From a checkpoint of a small contrastive image-text model: encoder arch nf_resnet, encoder depths [2, 4, 4].
Rows from block 2 of the text encoder, named by matrix and row number. Rows with one number belong to one attention dimension. Each number is 128 + 32 x the weight over its row's rms, rounded and kept within 0 to 255. All counts start at 0. Numbers have three digits each. After the name is the row's rms in percent of the matrix's.
# v: attention query, key and value (stacked) (text_encoder.blocks.2.attn.qkv.weight, 384x128, the v third), inputs 64-127
# proj: attention output (text_encoder.blocks.2.attn.proj.weight, 128x128, transposed), outputs 64-127
v.34 063:118160144155123125177071110071099139139109147127140080112156148163150100094075165099155105157101162132117078167098179137147172160083106167084107091160143126131144097121157095095158200153128153
v.35 064:163081132104166087086136128138078172143118148119154127081116111162152142112154109129082130102132150112174110130111064117137125147132149078145139140110141118105130168141096127088092149072076107
v.36 101:106110159112160182143099125144182151109092086101121139093085147156183144143163142038072114128211166116164110162109164134138145200167067125133040091112147151164115094169151103141159117113132132
v.37 109:133089145098151096146104126116144123143093119150121145095151100139112080139191177119100115107151108149119148159123139128156176179095106153147093096164209173129134060153135073157125137078112130
v.38 048:194108147139148152104126155105052120143092095165151084113116097170146101128101120122068122133122113100170064169108140152158142156111138102111129121124116159094143136156146124080073159135207139
v.39 083:153138154105105101121137087140170111192144104120142163146136087095158115146148111106135116121132130174160170128164153143137181183088084113137120127138183166167124059116119094132198141154128094
v.40 047:114119053118129137170103133160202118101116171131115098154100111085140140105093156147149162116131188132103114172164125157118107063126200095072108158141139118137091183143170103087091136108130140
v.41 066:167149134138121113115148082100108130192069113128167123120121076041180132123121110112117103148128164193158154136141113185129156138099116086148125140140149070155109086150129106095163137117121102
v.42 088:158164093130107096151135140107069125129131168146160098146195104112123154150090127201153150104056100138130100140143044122137147102080198136098210155132096125086142176101113117114086139142109144
v.43 073:191127174121179118107162127109181115092088067135161120148145099103158139189109137100138079130114136159121109144102066169112184123108113137124131150124112132112098081170158068162140119073084146
v.44 051:195134217130160133103182134150090153163159186112167141057156139108097182197122085118088110143144068156138128096080093116137129127134124109203149126129114135105108126141095142140131097089117109
v.45 089:123112118140101135078146132137121115073153135127107120165068129108123160103100072152114131152112086135115175094164151151068089057179124096140159166118060109151142192120122179110145114174138114
v.46 071:082131032135085089132124120121109123135102165122137122170102109126125085062141132141143129135156180114149129154177138128177101150132152125119114161134158074119129149103119082084085132189140102
v.47 096:127136162118171130171125136139142130153114134134129148083194126160118080173175184093131143086165149115119094123084114106144169163095162153145087098103167142115099060144141074155115118094119172
v.48 074:107112071142155135120157115123119116085112154108150120158099160087100127079077129152135133135095153119123124133118119107131075083164163121116128138121082077082123216139138197109042112092120122
v.49 081:104096118119143188161105135119081143071116167152143068117116175169128129121074128135139118121115128085117045139095150139130108072145137126084128129115047110085123196109152169094123138125147177
v.50 096:137101126106198077174158130112164135141140109133137144089163127105100078136169181178135170093091128126121147116104116109153153116095142131128132118164159146120135078152125098168088143064080141
v.51 087:126131153123091184105095109155135152128124120144095131139088112194176162155163106040089099143198150126150070135144142161118142189169089131123085126079141143140114115133138108119169116192171147
v.52 075:124111111140126164118157092139097138153068136133144123102091126108169102124114116128088124137119190118171102121114097123161108138142145086127126162123087058113099187152119160068068110086131121
v.53 087:133124111112152189150132112153113152083083133145165097127101128131165134156120130082087135119131190126156073148110080132144139151131155092092118126101065089110110200144143119057104129121126166
v.54 075:115128058152086146107133081148128086119085156099152115153085107084164168111083098121126101154136150147176139138172131148150087142127123083105129159128118131138098182106159161096124117161145098
v.55 061:115136121133173140164077118108164139042118166133110121161117193140124130090144155123132086131115217126146089138126132134131126128113122131111117114131088069121152151112117076103129109176147180
v.56 103:142125157108198091177152139111148139140145130141127130091191136100080077141150173186138157101081117123124134122104103104132147112091146129121154120144145125113141090139128096158090157082069164
v.57 057:170113099105129108108139101127043148164088110141193121118106109113166087132146092109093144139149167146175136128161125145141138175120131052137145142136174114138117149140117126079106137095111081
v.58 072:134100118109172111125156143085145132051140119128134111142096141093104128126110123202148176124091098138109199114112108102100098068151136120130172136152075126116170199147120151144081135104104121
v.59 062:058154062168080116140137162127157097112139120113083128113136138114103120098115144156158153138134108145128168122161177104146145199154119159100117168123171137159146119110134173139153173194124141
v.60 083:089138127144081103130112154168088160180202152112086151115130132165072138094147116157126195113148087068132148089128154076108087100150147125122139114114126169158160165109099189130124139154117110
v.61 094:109123192133122134115125105137143157120118108111117142114058149198143127084155124050104109158210143090143134113103151131113151177191075118176067081095117115152117115124104114121163089146171119
v.62 070:072163060141089132144086108113040129161135146114116128133119127150114117081110137169128157134131171106125082114138117103154040114125182129110129116131141163137137173141118153121064128123122084
v.63 058:111142076085105108183078089097128124136093054140091150208099125102148095107148137136142118119109163120082143162157163131086127114120140137104108084135174105183125097111112102142166135085100110
v.64 140:124154199100150133070121123150106166142107126126074137140169144104137121202127170136120174108135166151139073152145025125140132147116149115103141111123127111112158151161114157118102115188109139
v.65 110:142099084158122115161115128113121106150106139159160107095068128165151115079130071141131081139130081103108152149139198176123150141117063154160115152147146154126084094089177073151138162094165161
v.66 142:119118073128101120183170129149171091094173115106187152143134105126107130079124111107125115129132103091092180069098209106085088067162170145149119113069116138163122130129077132132143112068104072
v.67 128:148085086154149109156114133084150083136086151127128110073147083116163141130104130146091067121115155137190115097124116166154132094099091061113149162197137133101100095136228081153110185085118152
v.68 115:158085110104198119126121196127081122137121144184037139157188088087098137129154140173098107113127159124110153074150089136144112085088153168125164140107175188141152104196134080153086184110136164
v.69 111:117166124155103091110102087133094131133093132158182101158067178153134084112114075157194141133089074149048145180151166148112160168117093203146156156105159113115097129058121127088160108150136152
v.70 093:151113124103141099121099116112114094120105140134117119153122092153155133121117169201193149158071144192116136144179109122174193149101103126139236122149134151105146064095147086110125143160170108
v.71 105:163091105110130100130121128100150071101122154115106130124157062123130147123094183172152116146101180182182129113157093113191174111103117057138194114178102166127151076139184079141127157143143091
v.72 125:109153163178115129112112113155116166167113106145154115101082195135158110148157068086128123107156072109109113189123143153066107173124093166112072154123166084112066153117127157135142099141117173
v.73 130:167058078149165116166109158094137086135108158148098110087147059119144151098126136157100075133120157136166142090133123159153138098104092088131156155178146156108110080140210056164106189080137147
v.74 130:109145127128076132145124085104190094106141124059189112088073109162164137099093130104151127158111141140181137141124163098149177167164093049146132101178069108142123087088153126110175097136146070
v.75 131:156135139122146101086107120106120106121089146141099121140156109127133123154096172186152147127091147196164085154174059139189182137089113087126198132175128133098149107116172108114114162174130132
v.76 120:152125125109139083108132105113149085093111153121119133146172085119123123134082180187158137132081155194167101126164071124191175123099128078135208114165115130104152097115153117108121146166118105
v.77 139:099152162173110138123120109162134165164105090129161120097100177124154116161163076079114108104156076097130117165119133153062091144131107134110060159132160084121054141123131165147139100130097172
v.78 097:111151150087100137102124117122063169150159142139099110173079184150130116101144132143188180165119121124073119177147151098150168177138148189138146115095099119137178172073062149091145094187176131
v.79 138:159076068145155131177134154090147086131131151142136111097155079114127148104112122148079061126127150114156137084106155155143109077109106103129131149163141133111089122148209084154110193065102153
v.80 125:117168118093100132116155134140116126103201130112139136178104142140074124075105143136164180173114117124080142118124180082138134140162173185161152107077078129165183173112051162073147094146137073
proj.34 080:135111119120165147128101152152171129155113072083099103132086107153110188128118167147148133109054110149165148088099157087137123158123160119113160103107116123123150158123192113180146145241113162
proj.35 071:109087145130163122118130125160118104106190119155168133160135116123128109171122105150131116170116141089142099107125040172117122096120116202106129105204141137208106094144139091075101134108200095
proj.36 099:090129106212137041120068095134127132100153132105127166108110130167115127153117108072147111079126123129143119088145099068179083136202109149124082123156129222154138162140129152148179121113148112
proj.37 104:137158128129147106113116122118104165063129102069154162102174144169119159097147094075141137114139112107149089180178105065191130121170132125125130127141109194082136141091076088120138145129110146
proj.38 078:105108125121131173115125118158133121106051165119165115143163104135141146129078097134142090207039116111128114180123140139113124077123143159100131124057170134154204132138167142128131127140111103
proj.39 084:100147109156110092195147088135067143091150130105149093124103189155097113081087106139140093075130121072132127112149115093212110127178178138124146124113125168123076116141164071063139120158155119
proj.40 082:137123157108127067117114167131191118125106128121047150112137127138114145153100157120124209057155105151114146165107069148100123160115117078082112107140149120118102157133063221158142110114087129
proj.41 086:106106147122128098167133116068162119138115099137138096168160142149152129096112092133154057153077089131135122099131067105155137064164132148140101142085145152170089146139147161115140120166081152
proj.42 097:166129143049141211118186168133137124142142131132111056144107102090129111107136158184116116151131133129089126160087163191101158131057151103137154138137132056127101089114153088077102115145093126
proj.43 089:107144134152160145156144103129084122104161083119151098095183138118145122140100084192145043101131106119087182152125116118167109067180185058156098129128126146131136171119154087117129067144094136
proj.44 073:103136097149139152122152099133080115118163123149216119161156176115097110108149054101116049163156114083130096078147148120149110083151104127136116167056109146131130098135206096074099157050129073
proj.45 085:114121117115103122174147106094089137175115137172105128123144140108128079126131128126122134152163156100074151147108123216060165111099085137119113142120125054129128143157131177132099120053132118
proj.46 083:139092130105105070118110130095131172165163051132120145133116153139141143159118177104130202130086163175135106106121082131145131171095134195105124116191121110105107139145056129191130136174151163
proj.47 090:176125126160137104054113132161158103092136124117147137124114120117130155145138125142113125102123111158174111112150146033197077137131136110137143106122143229131131087074127101162165138159126106
proj.48 079:110105124101131123090124166100130111155119126167087174100149107128171103162142164098136186185105131169124137114093094156034140122085104158127135121149127098142153150127102208155118139113157156
proj.49 094:130156131098152211077107169114205107151103130136100157116142075100176151166154174133130155169121115168107149133078093153063139141096116104121156123118124106129175143115115170197138120152080142
proj.50 084:155126119109163122091143143132145134099119109104132118150166113148168139133147087099111136154140084140124145146154115047122130137105138102139136126118130153155123140048127121132127133149116160
proj.51 084:134138102192090100151097082131113123109133169124130160074101145107074120109130149131147114049128169124119114120154148143186111093186101168126105080143125174090141136175120120147162131113177091
proj.52 075:106074115124159121113104137136153094121113135174106156119153117128109084173130154157138162177137113162119141145107081174103118076112050149083097081178149151128175089135084136170132136145162085
proj.53 087:111106101122146148097113128103144102136109128164068140099119106096124040134129181152148135115137124160095165144077121180109110098119060141111095091182158149117121138132129144170147121160139102
proj.54 077:057128125110137128168156132097090150155132157184087127133137150140092096102126161137137140137157171115076117176076076194124131126152151177118128132145119105126096129177098152101108106125126121
proj.55 084:144078099108086104114088150146144134140157165106137136121127160132145095194124136128155208126082140186082165087110140125118135131085106145106117099158120119124172102126088148202141098165162131
proj.56 090:164116126094182152086138150133154131123117112104127082156155099123163141134148111124098128161143088162114145137131136042125105147080132089139137128111132120154126122051144113142129128160125166
proj.57 064:099092140126136074153113116087125113144156120151112116164114125153118092108132115140123155189098105093160123106130027148129127070133058179060059129122161158187095127146155178139138142141121110
proj.58 073:139133124054127153114132134107110130149140100127126159130171137154177107157127084092120127179114136104114169139109116169012190106070110121110109142138132076157112167085159152131120154070115160
proj.59 079:137127113116144122125109106131156180125116131134092129127084095131112098096113178059106157117186137139147093149129131130125136223133109107142117075176126118074098160122073104159118166121124161
proj.60 093:180126122116101125094133144160150129151134186159083138136068110104082141071178122100097162138140136100178124105149190163078160177080068156141158139145134105106080081133144152122126189060172105
proj.61 103:125106088198074063142068107179133109124159142134117195109109149138086114167105107104144114083081139137192137105175169116143120080179088164147120100135126184126159131142140142159172132085179085
proj.62 087:176109214106128076095138153131162080139080152153130153188059075130142182122107128112092142187143131148163152123130157154090135198102070147099124164117167100191093116143142176134110162127140100
proj.63 086:147140190115113026154143123111145114165105103112099128135055071146133118148128169159110178127137163161147140151132130117100158159127096130101137108178125109099094123127092160209137107200135182
proj.64 132:130136145116105118133144194115128127077139134127146084103139126179125113117133113056051120166114022102169112144033146098123192129094083102131143134111119131118116123118126129130098125160122107
proj.65 110:153138101101148164131092122136123135090114115097105168168126129107135168127124163179224118091140178165122135109215119203190124130184192152127135113127121127136117131150132129128129130092139177
proj.66 126:119131131194127141099151042127128132196134131187141155148121127061124100130131098159155143115157196106094146137179121086084034137096117118125103128135137115142138122118126144120161131089123076
proj.67 111:192137135000137117179108137129118126171138130060133094145137133059147139131125168152083132123096147168073111114166143183144106132129120118138116133130130140127139141083122133138096131208143186
proj.68 104:233138138091209118128133170131105145106142120116156104119133118037124129121142161172041129109128174134084123139112132123160112142057090132125120112128128098144104114085122111091041118185120133
proj.69 126:101136122156088169113108118147129115049124115124111146156129131179127183135107130132255133116139072125185145121141126164183144123183196134123123124127126114121133117193127148135157136040137130
proj.70 102:160155132046131152213128135155122121034119113074107047136113133137155146140129151143171089122132095134115122128145121174174164124169166138132131114139123111132121102162123130107119116105129140
proj.71 093:174138141000129139252122115135119134111130124073126035133129145097149126127124122136067113133107140132084121124154125157119126121129113135128132107140129140142122105091122129120108131175112129
proj.72 111:099124123192100143068099166134133125089127126137122187123125122192123152139126140115205125123133075135180120118135137166194165129178181136126139128129118139124127132163137119136156126083144157
proj.73 107:212149132004173126188118139134117136142134122055123110139131140049148138133135170164103130112102190168061116119189128191157115128133128120128127122134126128130131132089116122116073127192140179
proj.74 115:086141113097071138201111081129144127128120124112103092130116141185143125122125082105168112152112128118141125118193122151106152110207139137139148123132118174120123128148125145150188128086111122
proj.75 111:171124134007115127224123168138121119074134129051133023120140138143142144134122148115077121135116057139120130118086138160156156117124120139133128119126129126128124115106124114132108126188124143
proj.76 101:163124144012102145241131128136116117101140137070134004129134140116150127133116129120061120135117073127104133124097126139129105119108105127132114105131132120134133111090123130131115128181122120
proj.77 118:104133126201096145064098166127135128111132130147124171125123133180129137131125131105172122141141074133178116119144139154186139129173168134122134123132115154125133125143135127142152132082137140
proj.78 096:060115123164143149097145121130119120087105126147095155134129116199115150129126138134232107119125111109159135138077126101128187134163174138125148141119129121122126115212147108131150127091106137
proj.79 116:171131135045177125144118110133107130202136148079145129148135120038136135142128181181077147114099199171053125127156131159142053132109130121137113132135134116130136146083124120128097131223138160
proj.80 115:069107125200156140125151052122124127156108141157120135122126114151110120144113114149167140134138146103131147140080127040082073123113135129128134126120141107136144125180140129128169130120116094